Rows from block 8 of the text decoder, named by matrix and row number. Each number is 128 + 32 x the weight over its row's rms, rounded and kept within 0 to 255. All counts start at 0. Numbers have three digits each. After the name is the row's rms in percent of the matrix's.
# q: cross-attention query (decoder.blocks.8.cross_attn.q.weight, 256x256), inputs 192-255
q.100 104:144067184134142145138044204104108128089101150148140136112101125125141184155147137131125116153154131147116120181150155104165158140080121133112148145159123108072150170131179143112075041093136144
q.101 107:144142157088183215137165116153131086114127139143141093119119166092173126146106090068169138122100153164110110103115104132106164135118121173132110085117112103115181186131092126089102140124115232
q.102 106:137046128061174150076067086154112112072154181140176173110155162195111134172152108184149082135115094093164051164136098116056080122087162118094142136109172128049094187138107136111130142129163135
q.103 098:095149126141093170139142068134172148110076155180141151127104157110078150147174103146081043125147106143121116103118137105156132169097113096076188142108098100111106130095167074150140157163102119
q.104 101:095127106096104113131133114124119082156152148132139137094142114085040076132162172091106145186215187162115178128144146099116153101145162152202150107113120092161087137112109110143116129136138095
q.105 092:127105086111105171147188168120183155066153144131161154105069104109138132133096108218117162179153095135151139169102141135130123156138111086163156179128113102116104084150107141171190161125083125
q.106 080:126178104183077152195109140093154126167102075126095124136098104106122088088093125134075129099086135164085193145103123057113143149106112134134112075081127172096055099126141107181154136137155137
q.107 105:087158118135135158110088140161141140138145125199148137120085129151090141099177157143080093090117130104115108171160147146135072144165130139121135102106120180183125085168092128170141154181105136
q.108 090:157091153093136191100153105116091098100137182132110148114161076160121115139145146135152218131190117168150088112127116152151098072137133162170112150132139174165111133179193110150139140130140062
q.109 092:116171148150183141064188073148117143170126088120105142109156033069157203172145100134113126147077060119142138091131126166221104102095085165104082116152124094148084058162116112118105069096123101
q.110 102:071128116162161084111134126104138087087181183081113127075111143151142118172095116118042139098061097136173232087089106155110117139118116092119107131178115097235128110105195153123125106106179148
q.111 091:140106095114164095127126099069114158113124119129041149166105165143149099110084113141074209147076086090121130196149147155141124168138102127179076153126166088163136055122100125119171126123136114
q.112 104:094130118128140053133148065141142132141150099135152094187137133076129066105160154095149125148179127088096125137087114213143106143172170161120116146171128093114106176143145158115075107130088140
q.113 098:120129170118171135159117119174112142157131138113188127138145088170122147157136125121136094115161132101117127146176187101121121110094185153096153147129144114159154150066115138158178112112123153
q.114 094:174164084138149124128198145156112093084131158125146156093089149145105156168142129118074143086180132142209110136175156113121048168120140113126139123166119104172108103086097164146100090155098134
q.115 096:142154140154095111149095137084069126162099118096082089164164134117139089108172151105115162110098200118155118147216157104121113181159142120165095108167165098132173112091191146091108144083147127
q.116 103:108168123129123104054127148173119147154123149188121094084175162134112106148192137100122093119123171089151145102130116096165079141133146104126133109131150091182125114050153180115156090148143141
q.117 111:164040151122137168177148096107137045110108115126135151146143106121164053112148128117167101115158157140125094125151046075089103133092092114171114119158106109154099098174171120133198203164148053
q.118 100:121175139134144142127131128151149181102141101116133125084120151096148113207087095229172081133075116150129113066068126042096169129145098132105185129110099101113116078175103184125110156100138100
q.119 101:145144147172116129113134155099082125099161153125125078123147085136090130102098131078179163115220163086126147161089140117176146079166144136171138102176131104127155142106123168057084077106129103
q.120 096:090066134071119117129111160127146086166111129148098089166166105159171142088129141093128145134114153096100111131176111157112146141116126122108102088160143141089145104151123142151106171165110177
q.121 107:109120179122078138168148123137151094100117130125107081114086074075101159061139070164027093124144132138069204141138121153193161149126145155128135146092082156101107160129118051167184116085118148
q.122 106:158130157094142117116161145156146162090147083105129134122108119156114129111087172112167103168098118115133148121138170188123161152136102121139128189166115121065106115115128120168173105108157051
q.123 110:208139127167095181186143156072112103196074128093098129088139116112130174087121149090137105110104157136132087144183080150157112134069138127129152114123200169133112093134113094175120128151174106
q.124 102:128081135144139080127081129177123108117068078147128191164119076132100141167097125134118120183131059110164113093150113139165069106112124116103143146173080161105165144180153089118128130189111109
q.125 103:160152083168114107121141133111127090113148143163127100157168125103074118073066223123159128162165137110087159133106133166111126157135143087153088086095114156095129155103145113148137105163129120
q.126 088:190163098123153162141119133076112086083173097156101105127079132154147127178114145131158161155095072134144120091121094103092096129175161155112168090144175118143130121186173136144112185114147103
q.127 111:101154153119183072199173168144205113114148097099149148116135092109119052130126065106104120118157139115129146117117130149061124112139158078093147189209092107181088091130095131100119160147136153
q.128 091:115131127102226190128096126151120144161072105063175136166147121112163129135075119058150141115108076121139143110172164150100095127146101103143128091154133163099145085066147101167173119135130181
q.129 103:085137122131173129084128085152117124094116126136146106148119138128174131135144133135142110171122140103123100132149158115156138136091188114116083113088097097090087103138125028188154096045194114
q.130 097:113156159072109124091136100082172155124120114124102187122108122165125106136126151157083175159169117172154143091164122147185107154133095190125180157167080144115093122160146154095104182173070125
q.131 102:146060186146197117081159140102116111122088140112043116087128129141107124099143135103102116090093158119112118090139117061101149116126085140141116169191153093123216100119105133140148131125137149
q.132 104:119182133128115120103161082135175102134129152067100157157146178107153116107127109174158103101164137121147104123165124057142046124162110110091135071097154140112082110145132109101138183121122098
q.133 101:147210116108139150121139102177144090085099120089133082156121105172144178150114133114113094144130072119211085106143138196114099135137143132079087147097133162153151070116170035147146167168173122
q.134 100:165158119169036127114127167124192126123164059189134070091150108135087083126136137144136186164129136117077163135115150132162188131151164100178101095145140121137086126125144143142122084177125114
q.135 093:224173090081162085196100170112090122112150166175127043147129126112133137163108167132158151108160163131085123129081118144078192121130139105141074151139165113167132141065131155189162107126167093
q.136 105:116124151109139095123115149141172127139075138184061144105143121142157131058115075151124163154118118150136153128101088114155155162098122141080096127149107149176120069127116118115092107157136201
q.137 094:176139135174159136176184129126066125096121120163123126083141136082099115149102097095068086171119149160189108155130165178145138121104137145140131164145126078049098099126111136124147085091135107
q.138 085:103113179091116080154120126137140132101123205139200097142189165206103103088140126087136082181099133161172170138046129143107166136116147129162138174147110175163099104133114082166102089135144150
q.139 092:075111123119121115144090128084143163118061098113152108084146111148135100168158105196063138168113140048122147152146144061177118109090137155141173147132138095102099136190209187113164145153119122
q.140 100:134122089130100134155131099150126179147169116077130141100114140096146082127137136125160128187101147080129172110131160105192135126114113167099165158166104114128127187165095143132128129110158113
q.141 083:104092114133139189160171066130144133187125182151119113133085142122133107137184096120117122104092164102147077159132138075128090058145129145074165111114188174137110150097139137147166119136084166
q.142 104:141118094193092186156091106137154171148101161098120138096070143126169165060157077192184190068145143094132137152124153104168136135142148126139149115100114135155142148137134114151083068092086160
q.143 091:081148097110127117091040093163177126147131130070171097086116143168204144099145163116122112110127125100110139135166177141129149185079143134151154098138136099112102111106087126171160117069165141
q.144 085:180128137097147062103120158108123119107157124164103119140084119087112128102191144161105068166141187151112121077142089156138131185046170101154100125152123126164110166125095164185143118083133114
q.145 089:133105123167104107074138173132133125092153123062135195098080143133099194109162180164106090085132116143103111150178077107064092098117102151164099070189139126118180123152148124132090135153049113
q.146 102:125166145153175102104121166172142132129120169150090144139137120169160112062131195054070122067144117113112172128052137171127103085102107086146072133053163127155103155144117106131090121121091163
q.147 084:190150142117120121093071105130122179139150163165093092177046133152089161067122130120093114153109182135127111093161087097192143131133100105139135138166091175144143142088136153100135130172061051
q.148 101:152097137181187154154124190133190110156141131150182049140161102129063093120193134130113085132168128155087157122173132079123157081152117098116089127139144158121117166124134067122165097124093167
q.149 092:107169124099088177125032194148151099126150161125130104083189092150160166155117132128130170168146139151078096181143148197094146151198117126185115099127159140139103184139189113119139125085126099
q.150 101:129178128127087163153128080112126173103114139148163132118108124161147153134130147137156150124111068187161118151109128158089121141198172096109083109123174139097149100134161077117139137189152086
q.151 097:146122135187137116188161165155146101134135128094155152151091158127164059078085135109131215111136161133096186106097095055104195128155133148109140159042132068113144095137126179129168163163129144
q.152 113:132109136096163108150100167152051130174095106158114073089111113138107141120120070184097094191179172154119163139160104106132173161077122127129114111186087099130067031124138166200156098160171128
q.153 098:159108106106070092149117110072103141097174130144148165100200132130114112092080088051195138092178125138137139181100111174105113122149142075112111118050153105113134126092114157065150097171071126
q.154 110:171141137114121140216122111113134148125173076111111100199101102152143131124145124133107110144158118221157142119141178127142162114132122123151102081124131162102101150126128115139130101079185137
q.155 085:105109134146119146132164123056136145067048147111184168113146115154126151104141150115146117038094057110152177098166166108111089155116166129090156152108128088112160185159124151085125117118151187
q.156 111:150087107195186151130159121109192127105140114146133164131118087106109148154157108046139147123125124087190110097107178194114108098173088079101074105124111109134119158130095120108131130162120160
q.157 103:193142089122140153142118109153132124144132097063089123128175179119140150123157138183103117053160133110150101121145108161155191158173176137112142118142151125137103148042110174157178150117111138
q.158 107:118124111123116073109176112077149146066085073118143136081206104130094089080162130125130063190116131150126155155145091193093114152134146104105125098137089117131127085150152144107173134125155110
q.159 091:060111134074132066145071177089075103153154176141139146116085161150073186152130132127109148115112167159071101183081116164104131150098165144167148229112122080137180110194170137127117183162134214
q.160 099:102086117114145095118138121142113121122118098117147117149149133095114111203087115088065135116181182082063170115068130165129159112137111157181122181182126162173128117109102113142055129143139077
q.161 100:119117136103186082160094190123077097087057125190118160159107080094072030146115055137088142137191154173136152121126145103146142155114121168139084189152170101123139128124115128141173149201111141
q.162 112:134167120115109147119111188122087098136193111115087148089151093155157110136129130129164090149115176166107170124098123100167126129121131203092104125089115137186073102080086164143104146092102086
q.163 101:101102146147118189151075112149196117188155109160145177118139108128104118158126147108124120139102137187108129100185109177162119134173130117096147135103115138151099178115139122091142138094144094
q.164 108:147140117091118086126132159115080111149110125128155145061153148104130147166114148102105089076090094130158123122129123132097081096187147164104166149166100115102178127161177140126113084139175112
q.165 107:101155080104101091141115129144101116168136122128147150156122078111181116158124143131157073113132092076075143151123134112125130101099121133140148050151149131090133135101116093115128121161059127
q.166 107:155125124131174180092127182139104155093156130186154146137110066141164169166125118169189202223091086139122105154159137085150165111096130134178133136076166128178103137141121179090091112126094148
q.167 097:065098159114093154089120106197127120092158158117128124129084138086133124178140132114128128111156142149124143093053165137152096090131179168147193142062201106183068147166151109138114190136191126
q.168 099:108166069108141204108078148161091134175164166111135114143064140182119135168082120064140132138093116094179077114172153143136116100194169065148100111108162166135129131117154174144131117121151106
q.169 096:097169169145156102147139120141187110077112118118126107175106115132088151131143148132025115072164153062183156137127107109114116134059113133157158160142107097173201162104148119141073183146163119
q.170 090:168068126104134113081135132149100117089149104103061123169058149127076120161109171159150101109157168132106114105135180163146099195096128164126129141172096174110157116117074131159068170139151180
q.171 110:148185078153158125169162080121110121184127202168118115132061177089105118117112157127140102065118153064200157167102109180131115096085125098118108189160126095096185143097125166127071111151116112
q.172 085:137141148156106139130136163121159114119191147182194127171097138142138133175087164099147197123114075134079122139143083113130121114118163102165135131066114133119164160191122052158074063129139116
q.173 102:120084090130062089176133087102138144155091123101130161060141167159074108095155095118132127099108038147139095113160136116124073116197166182114158130152086084130134039121138151152125106129159123
q.174 104:124127156142150137087146194135130069142203086123110111097073091117163110095113144177123150114117111132134126130082087049131099164164117129157122159189130183126139127122149063121121188163051054
q.175 096:107127178128139123068215144142130076099124164177103152126183176115174122155121108123188139186134110096145139088107097142133105101107116128114127110118117139102129155138173156134150102063141120
q.176 101:087093194102088077138100078137128155153144094119104158146185154150108117122165111141072133134189160161099149118158125125151053052158097177119122091075122104075115084161114148046164174131149085
q.177 098:167117136154094176083160103103099112127099144126113152115140115184127090127063172137171118088113108174201017159162104067107142150127098134070166099130121095094172132090149185089191124109152059
q.178 105:117136152150149185096131103116140112144162072135151091136146115133099135125074129111131083114151086105134133179123143114074164195075082103180164086121148128131148103126082087082136122131144149
q.179 098:109151167104124109067148159175125123123127163134116111194127172092184114156119106112169133095148137173102133098092156116106141140163035115086102124142156100153119144153088166126062168023173104
q.180 098:090075110100106133118118142193167105173111127098115092132127124094102154079167122138114095098122117119119165096128109154091113126129105099176151083160142114096124153163177155107168132182113143
q.181 105:150090126131145058119089098111103098099169137114147155181125157095066162149066029124153186139154141111082121098155160148192133119128186092166142108098134129085148171138130136116155151097100085
q.182 089:113208139133112143138160088181111098137130173116123130147158133111126081103153153111145102160128128190190128123109112120135176097152159165130176188069165132141088148092093145148143077108143160
q.183 097:125104102144150125151148124114121165184184130137130157098105169164177112059060149143176113123123167117156151105059118082126154106059149152099116135196120128129143179150147138120101178078158136
q.184 094:107094153129108158081173113163136177125100069142122111165126150106135164166156115141076173105045130091150088143094107106103138135153094132164103115068110101177162158142060073162066110087126161
q.185 079:110100158120135142147083109133158144187134083101122230152180139098169142099226139123136159134084134179155171103103134101107120118133083106074104074056097153163112117164116088124076117119164173
q.186 091:155172081131093116136192136121107120110137149096147112067126116121151120167068146159151073117141033094070115185150061133110104150160166170133162155113089136104132197132121109127102134179043069
q.187 102:094158140100125123147109090084160127075154163136137131203148133163100189158121205125152142184092097157103043111124110151102146074136135081044096133135141157114143117176114111060144157097194178
q.188 094:157093089193061147131162063020079129125101072134177133129104081061119098143145136162133150165113137101116065145132127150118114140113106104154152144144145167139115073109111135120145116176072177
q.189 109:108102113129134119117091084146111150184079105155142147150157071075187113164112133149182166191103087094079178128139171145129129149058089088130114148130109117119078086151110116110132058153146202
q.190 104:102091129149070133161142146069151173098126106090112098101177164152132174151130083125104149092159124095069107140115139118135112131139124167155192139167080189105146152059114174162098152076087061
q.191 107:118131144113162144143204159079095116116057164130097136132127129088083169138152099105081089120060160129124084125153076147101126183111128119073117121100101161126176123144124121099150145096079146
q.192 094:123128127107110173152121139086159170108103128108129142106167128155165097158107156140138088166060145143164168092145178106186140142135138089159117063160115077115153151100137139129148136143067088
q.193 095:139105083088181091156103129093101112163141124133063136123118102127083111116173102095139088201124148094187117072067133122122169146072151118142147046157124081117137076099113159145137131146132149
q.194 116:154131102129144117114139131106140161153200123186089125153164103113150079174086127104145194153143128139127105092119136120166116135176158126149151148163163044086130170087109154121097177188120121